Weights of a small masked image model.
Model: 32-pixel images, encoder arch vit, encoder patch size [2, 2], encoder width 128.
Rows from block 5 of the encoder of a small masked image model, named by matrix and row number. Rows with one number belong to one neuron. Each number is 128 + 32 x the weight over its row's rms, rounded and kept within 0 to 255. All counts start at 0. Numbers have three digits each.
After each neuron's rows are labels from the 100 images, of 14976, where the neuron reaches its highest value: "strongest on" is what is common among them. Only what is clearly more common there than usual is listed. The data: gratings and oriented noise at many angles and scales. In brackets: how many of the 100.
# fc1: MLP up (encoder.blocks.5.mlp.fc1.weight, 512x128), inputs 0-63
# fc2: MLP down (encoder.blocks.5.mlp.fc2.weight, 128x512, transposed), outputs 0-63

fc1.127:172113109097172154060119124056104171098187134084108161135139138070129135109161158157150089144132077187162092126110108154117145174144117181143178131128057134091064142126108118110133146118088060
fc2.127:177137112090210119012117132093147149132196129089165141126137118156132147120137150153148130153147132187116123117112129124116131119092181085145093111146051128102068130146106139128169152095106123
strongest on: coloured (92); sawtooth grating (73); stripes at 90 degrees (31); angle: stripes at 105 degrees (26)

fc1.223:158153201114178091097096165109102186157148157103130125144154133077116090132141164142128086094145115126149117109120115155116104122138181104125142104070108094056059125124133123124120179222109065
fc2.223:129161216140148139099148089192157129176236125144161199119147116117173111124145120183109099135127105105168118145110118126148109132116149180204082161168072172127079140135170160094107086149174065
strongest on: stripes at 90 degrees (83); sawtooth grating (80)

fc1.234:161092163121174126109101131199115156104096137128162160117102119175154182203159110102149164148126127119154083138166122150147137165187152154146119107196107214118118136209146105139152126114109052
fc2.234:153102103191115069114142130109096131196186103191146077116229137110150133082147124159111085100115199153115165099156126118156132121132115151130134114089111142184026076138137122168190094129138101
strongest on: dashes (54); fine (48); square grating (43)

fc1.6:148072114135140140098113115119111122025120149152163153134204127153173161110146163103116116141140117113130108153125131125075132111064083162137158163066072128090134161102115119128166175131113172
fc2.6:113141161161106111159147162173154162107169124072123090104049135160149149122140116087141185080126132149157137142124090116112112127119154151118026172084107076108094180118069148128096114130150103
strongest on: coloured (100); filtered noise (99); noisy (71); fine (41)

fc1.305:151199087070136140085067145111146144158179134138070105149122113166113106139169135118122087109169109070199106127173118169133099125098183078101177162103178144125155134127122120079124142084129172
fc2.305:136137135137183097021121095150149112100141117149132115124068098056080186122160185133122123103144152105073123124183121135151159129147099182152162124200111201121147179133096143138127150174132144
strongest on: dashes (62)

fc1.49:114151175100085123088157088167110101152107123150131170152140160190151084125146156110096120090112109143141111123104118187122129123117130117136199141114212066122213086145145166122170126160120105
fc2.49:122103077146170094110074184105106115076153129091101089132117139018096217123137170142132101088116181165102097093142149116124144124130084134113154085130047181124063117141082083119167124140118199
strongest on: noisy (100); coloured (87); sine grating (57); medium (40)

fc1.424:153168188083176089097105097140093160164069131148122144145215112122059159119147143121142086141140122165137102097136110167101119125147186113146170106138119105081098143148092125063091159120104164
fc2.424:134098015103138133140101106112143144121123149166149109124171128149116107131139156098138099142137132044152125119121124129150149121102140027095163126160130083170104165145070105142146176072134139
strongest on: stripes at 90 degrees (83); dashes (46); square grating (40)

fc1.432:171098125118151107093101070081133104107127117066163160143194159070155117078146163151107077183143120119084101102132106142121118106153095138182144113189102156126071163096046161105109121110109109
fc2.432:116127150151039121122132149119139152129119116173159039105153128207056118145114109129122136195115099080167157159129100145116133135162075104091177142107130113125132162130213097131209116081145118
strongest on: dashes (95)

fc1.286:142145189052165104112090142152121125037106109130141104114167075186118135093181096095161099172135146122149091099152127173130118159105174126099117097087125109114098133129106122133168110168077130
fc2.286:121046103174171147124155147119167173227177141037101180122164085154138100136115098161109113139160064106187121138149103120140144145097124165121131113173100151133170152117165125108123116129121117
strongest on: coloured (100); dashes (87)

fc1.261:161130146140109163112079170149105130036114126138135110133085130134101138152135190201141086054108123170079105161112137151088168140131168191066122117163058091122141133146191162138143154133102070
fc2.261:120115121110143128118095161062153106209119131133093122134105110141037121083148066130123106208097117136196129112052100111153132130139143100138061120078060127160104101112081118122173192122135165
strongest on: noisy (77); filtered noise (36)

fc1.264:096121152106101130096092102108133099072191124147145152175108190099157135071118144170110113111126140084113128120140113148114146113143097106119157200101161056134136099152129094122124183205135193
fc2.264:095225130105076116115083157166138122111000125199098133115155134153150067130134097100136143105132126145105127125182150115127138128106099155122129126172060156125176095119163103177161188123117165
strongest on: windowed patch (100); noisy (94); very fine (47)

fc1.327:132165100098173109056090112156083156163133134130102055183134123162132067113161172095121146179118133154125088125111131189114122110147162137065140195143128180114079114171160143085037110092089093
fc2.327:113131178151083101110151097162111148108128138164136147139185137042070255118160140115117173061136149106109124156093120129096141099124146101089173125153133099116163156120048120147075104163126119
strongest on: dashes (100); stripes at 135 degrees (33)

fc1.36:144105226072163121106100200181094067126123133133174123181160115164113126147152121080128081166129112079137144115148100133100153100152177084066147116137067151088113157089107146092170138137134112
fc2.36:171103141128233092123120130178151153099146137119142107114043143168175129123112119166114079060111176104146131112169125142173120140129088121153092139129148065150097155136157178075139133049119130
strongest on: dashes (88); coloured (86)

fc1.339:115079190106119111105122081129104093117199121081140192130085112152110113181144161132122083106146110062129118126116103137111112111111130109135161140143159095146165095065101130076133129197113112
fc2.339:155095123137103168098135144128134128133143123095132103114132131051059144152145139110150131149182065187149129159157141121143127111188102125133087114124191226087130135147100134125133047050130100
strongest on: windowed patch (90); very fine (67); stripes at 150 degrees (28)

fc1.221:165091186085127111096143136137109186111115124087112158158123128220110099119157133133143143171125124136158114087128113173144135158194149131121188103139118169123157081152125058092144085083097048
fc2.221:084215174112193081134166122089169107102146124131151156147169155099141097124127147155154133174121146167141145121105119139129120114135111079170074139011085137165085054141071162112043114108109148
strongest on: dashes (100); fine (68)

fc1.273:153059157128104096124081163134131061060122104102081172162106141129114236134101112100155138215132144205106120088134117149164155154179118119092134124144144140102156141161080125129178105098087137
fc2.273:140112124127163107115157133099134146193180123110200152162175108139155066100145084198113185049150137170128146151132120123158114114065164151112127067155159179121145070139159061154116079131104099
strongest on: dashes (100); coloured (100); stripes at 60 degrees (29)

fc1.326:158101196092081127124052106101118196129101063164142147137121106108112109119163183122151084088131109127121120149103145132137101118202133125112161149120154135062145190142147146101098121130144109
fc2.326:128175060149188102104114119194100089081118148088107164106143130140139157121123090200126074108117142173113124111156104130144132138051175082184062132188094135181081111120071147126103148114115107
strongest on: stripes at 90 degrees (58); square grating (40); dashes (40)